From a checkpoint of a small segmentation model: trained on seven-segment displays showing three digits.
Rows from expert 28 of block 5, named by matrix and row number. Rows with one number belong to one neuron. Each number is 128 + 32 x the weight over its row's rms, rounded and kept within 0 to 255. All counts start at 0. Numbers have three digits each. After the name is the row's rms in percent of the matrix's.
# up: expert up (model.blocks.5.mlp.up, 32x48x192), inputs 0-47
# down: expert down (model.blocks.5.mlp.down, 32x192x48, transposed), outputs 0-47
up.0 094:187093105122110175131146135078116161142110192169093177190127153042112120102120080186115103115148137127115179123084067127161178106161159144151124
down.0 077:117102163109126109149134035060128103086135079190113111148128126118112158106083090166165078084144090157135075118127089160133108111175148158109091
up.1 121:085089123153158123182105106122101090135094145133165117151143178125161134129116126114144212128135140106160148138188148107179121100177080169158080
down.1 148:134127157065109199071130144077101116110092111156164094085180119077111136074112147184147083100132044121145121148064133132122099131102134175101072
up.2 154:149097099134169106158134123094100150115098125106118092163131137082167148157164151177095106099130126118148163109140113118125135114153094191120094
down.2 112:119058116147145124140098074146130114087141114171110145118146139144115097126109129161112102084182127223209108119152057111161104083155104160128088
up.3 143:163148102176153096125057073090086124184104120114122130165157152128167205132196142157081142129182110115115147141150088123105169121136117136099157
down.3 105:124120123091119094171153075088107075076084104138127113100110105092127120137136128187146079181124106176171088151113112131103121114144139132131100
up.4 063:087111132085149123230104115059084203106124153147114150111179179187110129151139134134085136119115076156146099161100165079119147162139163132103058
down.4 050:102152150132116187093105158178114113142113087115148101110155131157073096116136095107089128173161127122140106167108135127107120134148099148177167
up.5 107:121098115139141164146143125126095200084114127109152188140181108102142106125075153128117099132138084189144155081104144117160112098198112154158122
down.5 108:120116128185173119162074090129179153156173133186143168144143138159109129166116097122120110163153181147150088127188110121185173109169091115135135
up.6 107:160136131125116108148129110096113111137102114156139179078109181112137132155125090103117135118174093128083122055092156068160115160170073132140181
down.6 137:167176145111126088178159099136120179162110167152077107155082143092174171147165121088154167122074150114081149091141153156118109173116166089171131
up.7 063:144125207100142104110111129074134110167126106117134139132137090123115148080140120133094103128159059152062108115157148172066175138089139112140141
down.7 058:139143147086149116075191134086073156141124123169116076093115084107123154071123121148160139120097115133099110083118115161007132154111212166138086
up.8 086:160133160101129091178120124126158082119126123112123091112084109107124135186147148126116148153048114126120124073138190153168124192092126134163137
down.8 084:089090054122173131115085152146143167134160122083153149157166107180104123133098139103082143158159139154162138108094137099157210096129087117123168
up.9 068:092160111124106172088166134114165169204151150095092176171136145184069111099144166099093132128125098123094108122140123115113170168166210115142130
down.9 048:109138126059133163084168160102129139156133149164128086127139118078138157122155081149183141211105086129124105145069134157114167122124128161134107
up.10 088:121081089218152081091139130110089076136085096137131086152144125088145136096186162155076171137156099124121155164149091139186143116210140187104112
down.10 078:083083108116104124094138135090143092079137101090160169121161096140091070140112201170111079136175090158189128161069108089193122079131088111082109
up.11 106:128106135159170123147123081152110096166144123119147165137099091072158124085140155151121133071173151182154137127164089165098149098115122101101141
down.11 102:156144162134131114115172157103142118150159138142131117141146178122181138107164122117159128074100116091090104105109170134138086178131132142107176
up.12 080:139108102176108107111118149165131125151097091142093168089102104148174090072146099099205127198076159149074134075108141093174157147132082088103164
down.12 082:171166164138141108215138026095134149153116124166069098146125180077183163139128061124136140148085105120079132094149133164146083171131141108151141
up.13 133:210135158160092166126080087110160157165081148142156095183166141154112136161154107161099178140106116103121186092119112096097182157101123174137120
down.13 095:144136144164157105190071105168107136114149122133099116133124159158149127176096113159096134202121144141197121202153102142074164114120136149179116
up.14 080:173150193123095163157132125142129086176172109167190116127109128069108161114097054149146142090069140154111110133157140185052143155097105119112139
down.14 072:121137156082115158035164154073124098156090102110146112120150109114117092085150182150140113147130074088108124139058131089100121145137125134104107
up.15 093:154135146144115140082102136159137151139151155098116084161144095072148178117158066117103098165115216138123121132050120147146216106121173112116133
down.15 086:104122084190160145206114149150137133115155160126129166147112142173139107123152138098080156196150152124165134088215116101074144122109099114133143
up.16 100:119187125123130146133104112091139121158149124133171101152132156161133106099131154125118155099069065128165140182116149152000125178076095137141148
down.16 093:160170121121140073154179110154151170155120115104125124147117159144157095125148120113105146188098133127086120129108156129067139145121160118205176
up.17 084:093139143170120126073163154144127162226164104120123151118140119084134118112145161125163150172140152187090106110054114139133173118141133098124104
down.17 095:168152174097155117100167095051108140176097105176117107144140184098135162085124084141177103095093068131091091134101134158149100141117164119140150
up.18 090:120097077144132130107103177121106111105109124073086195143156118108125060056094160137140052098136056146146113147099163140143180105141172169088119
down.18 132:139130133140181124118118146157145199168164150103122125171154171153158140155101139053144165143125159102109141140131173159123158129162110098131173
up.19 077:144131145191131134146106096124149188133103101134073162107122103135095056146135102099175115169153105166051125107102078119122148159103125080114125
down.19 061:162152122146122195138171135065101119123082159095104071116146165091172110166156083115140164197110104103093139160140142123112106166140105158076122
up.20 089:173161101088124103148122167081130151124124127060142129173180149137145110158150133123111087123132117131123128120100125104086189134143200154117144
down.20 098:124113104148129130172074095232136119140136123134107155139117161157146101170138129137066115159147179166179137177183093127066136119166122151134134
up.21 114:180124180119146101119147105174131118071073171162132126113112121126138128185103107114158163125144151115180150148145104148215100139188065095132123
down.21 113:154155143090122185079161116086095138128082134176087094107139080070109149072130126155131128079106072152120138096062130101099091142083141141144099
up.22 107:073137101044130114122127143190149125098182125082140141094084111136151144144076142069168099108100113163174048166145153184128110111125131132111118
down.22 093:108116094184236167104115106191170143140204100127159181161120132198128098120088143069122123113133153137109150107191089106182145120132123099161170
up.23 146:079101051078126105135089140157090173124136143069110100122144153138185143146152172116052078078163125143183125113169132154140120082155136152119119
down.23 093:130147124147145087147105080140169114119161155116155113120122135129135105162141129087152124099143164070126136102184104144250105124099123122123122
up.24 109:127147145136152169026177161153113139150155109133148181114154143146109077112065119111126108203162082198078120203104134150100172134142177082095180
down.24 113:138145160066091191046176188071070106158061132142115086103146076074117165067120114129137127114134069085116166122055133120022134128136136129101101
up.25 072:113165092155128146087168176142112154173123128118090110121121098171110071101117172118087090106124100144070139128100128123098168146048162069124103
down.25 081:156151181077089145136126069062156128164072123126097112135137153095152177153126127161184113119105056101105113146052154141110124144151145081130121
up.26 085:155132144185138133087133150163116127147082083120105142110110044161154091107139189104140105179174143209094152125102121162086147118057086100119118
down.26 115:175154128106123137108175122056102149161097168128112116149145161086173150137160122134164171143088109105080098125094179148115157171142139152092140
up.27 122:130134152140115151105140130139110201079082124176156132119139129129122128111079105131194088157172162140147149191084140109125178116147106145078121
down.27 164:085086083166120146118087176199142138132162125136143162138141122169095131135106125125074142130181146161181147138154107097120163088160088125118160
up.28 065:150091076123101144161110092093148138102056097123121177161153105126144160153099107159148121149107107081162183150029148068171137172187167159134139
down.28 058:110124127143155105125123072192172146136133107113137167151089075159095131175069132088137122167126195159123143142196126092091162095130121122168117
up.29 131:173088113139128141145096142135075197094075149120160096164139149105150143155118120155110103098114164118161147126083132125146200124210142186110111
down.29 130:099096111165103085156077081164186143129181153143134186149116172185126118166147143108088135153166164165169091142157102118180123106145080109128151
up.30 079:141140150106148185135129138125137164152107200149084183184110140122077110142098139098098071084142151104137118131088079097149151136165142105138081
down.30 070:127112194048054108089136108040100181130110111179107083146130124086136152110137157122178094106135081152123088132085131171127094127153150110152092
up.31 106:052122085078106110112109177130131147125151116107138122081101153164098108143127117093160153052063120127169086153208138141193157143170154119097092
down.31 082:143176111113143126145180154154106148143155171125120145134111140111139133131118198096082151133089134070076164071124138153225105161064158098155162
up.32 078:160155156214105132093194157195146132129096133130142120114159106146127125116082114106138127190111112122074136086074186106158116158104113142080182
down.32 060:149138141158079106159129162126176150151078108107091111149182144123172122099117092082176133094100043136103106081099124118146102127153117081151081
up.33 110:159092126125118136138098112135128064137160084132149120097163092137165076132097145185152141155120082151126163174129141140018135093080138150105208
down.33 116:173166111101168115110193165162171130175117133102147123148106114134155153174149099144127156158078142112063125150112177108087162171159153112153145
up.34 097:129128110185172101021101118185075122146087125186112146103118108103135150129129125160170148108150141125129167170151125106098168086131181054105127
down.34 092:124103069183111151161148166154131124116145153078153144155147114139147113138156170133080169113155131118164154126124140086197156125098086144088136
up.35 108:153160136126103090089177162178139139103120121132137097124152067157116112158131152100137113188161153137149175110132127162175108139130091092112155
down.35 130:182177113090110086129169106082138143160106165113090113132100145074152137153165147133130163146073143121100107134123188145153135176042155095129126
up.36 093:156080112117148123203148074090122153081081142076181102157170150120115122115126143155132115162114068138132161098095173102142167132152148126163106
down.36 121:099089097175137176121062181178133110118152135134148128098156115169093088123091103137089123165172132159203127155168109112101130090135087151111139
up.37 103:131131081084147117164085161169093138091179123034116091158128124111167121142163169092080076095108111150160125083170124155161096108150095222099107
down.37 085:093100067138150114151071041109140099087154108138148150132106082133111136128130104117153067127142138171165138128179067121213119087145118152142128
up.38 125:130119121128134138142095099144116146135105208164047183178144161096149149135148147166086133126137167155162166141140050070156107113162130129132097
down.38 116:096106168101114184076097135080124091082101078148148142109168104119088140124093122181121097094165076130158139172072119105143108111161094149097085
up.39 101:183132154110111096203079064104076088154137150150172095061129123082156162204087088147132208155111130171137164109133108170081116103081102122131190
down.39 120:177169156094146145126171150076129153163097131147097100121153144080144133091164102149155143098078086093067098125093186135063074181096161153106140
up.40 093:166080141224168101080148106151120128139065119182116086171154118069150117132134108190137180141138134121125163166139112113133173109199131124101121
down.40 088:106075113138073126129106134121153105098138127125122153138136112131110166086150177188082104103182109172221111142078084077143131085138088156105124
up.41 081:070161069171166100058134172200135066105111065134153138089116078192144094146116196080188124158140162089138141115174137142183137159101085083080154
down.41 095:148156159113132108166147092107078089119057105162109103090091114086137147118130133144196085107085075110114126081141133133168100158094170104123106
up.42 101:118141125117163099089039143123079112123144133104168145115149156152184164123118142136125139126144139178150100159105079138068174105039111122134144
down.42 137:172160133113143125149178119132122168130118165111093120178090118121182135164148140098136163152072164095086157140121166143145160167142140079167170
up.43 092:166157122171140117109070168093108155107156130125080130148093143097160146130155117151096070152112143166090135092102133131131184122118168123099170
down.43 096:103093112168153114199104086187118099123108072104138166134132138158116108137123124181086090154160131200192127171171092102093130102167097145131119
up.44 090:141082121137099140152103132071092139116075155165114138140174204115123079099121119119123122083134133111152154132083116086159131092149122146151052
down.44 086:146157186084097119141104062054139152136105089192094119147181139114161154131092100104155109104128116118133114148117130183157101142182141150156086
up.45 099:104136138071141149154156128143119093064157124097101131096079131177121171185153158104081117158149062150130075117186086147073055141125096158108136
down.45 107:126109140150139148143081060135090083082120082168132119085137105122106132096082091184145071113133083161156078117141054115114106112115152176151079
up.46 091:152150126100148167052142199155097114163162101129168182115141097108090102094073072110171104130094101192064149163144166169054202168088194083119170
down.46 097:126118141088130185047152154080105101149087092115137122097185102113100129050127128169120118130143060093113115137079115101019128118157116181076122
up.47 068:122156169105123160063165136097131076119123074123114179173120070089101134081116117143095083142145065152099099146089136168038192143086174109119157
down.47 058:149141102084083134075162149134145167146069140123100104126109098083109114105138144118154148123114098115095094091068132122000114132097150163118083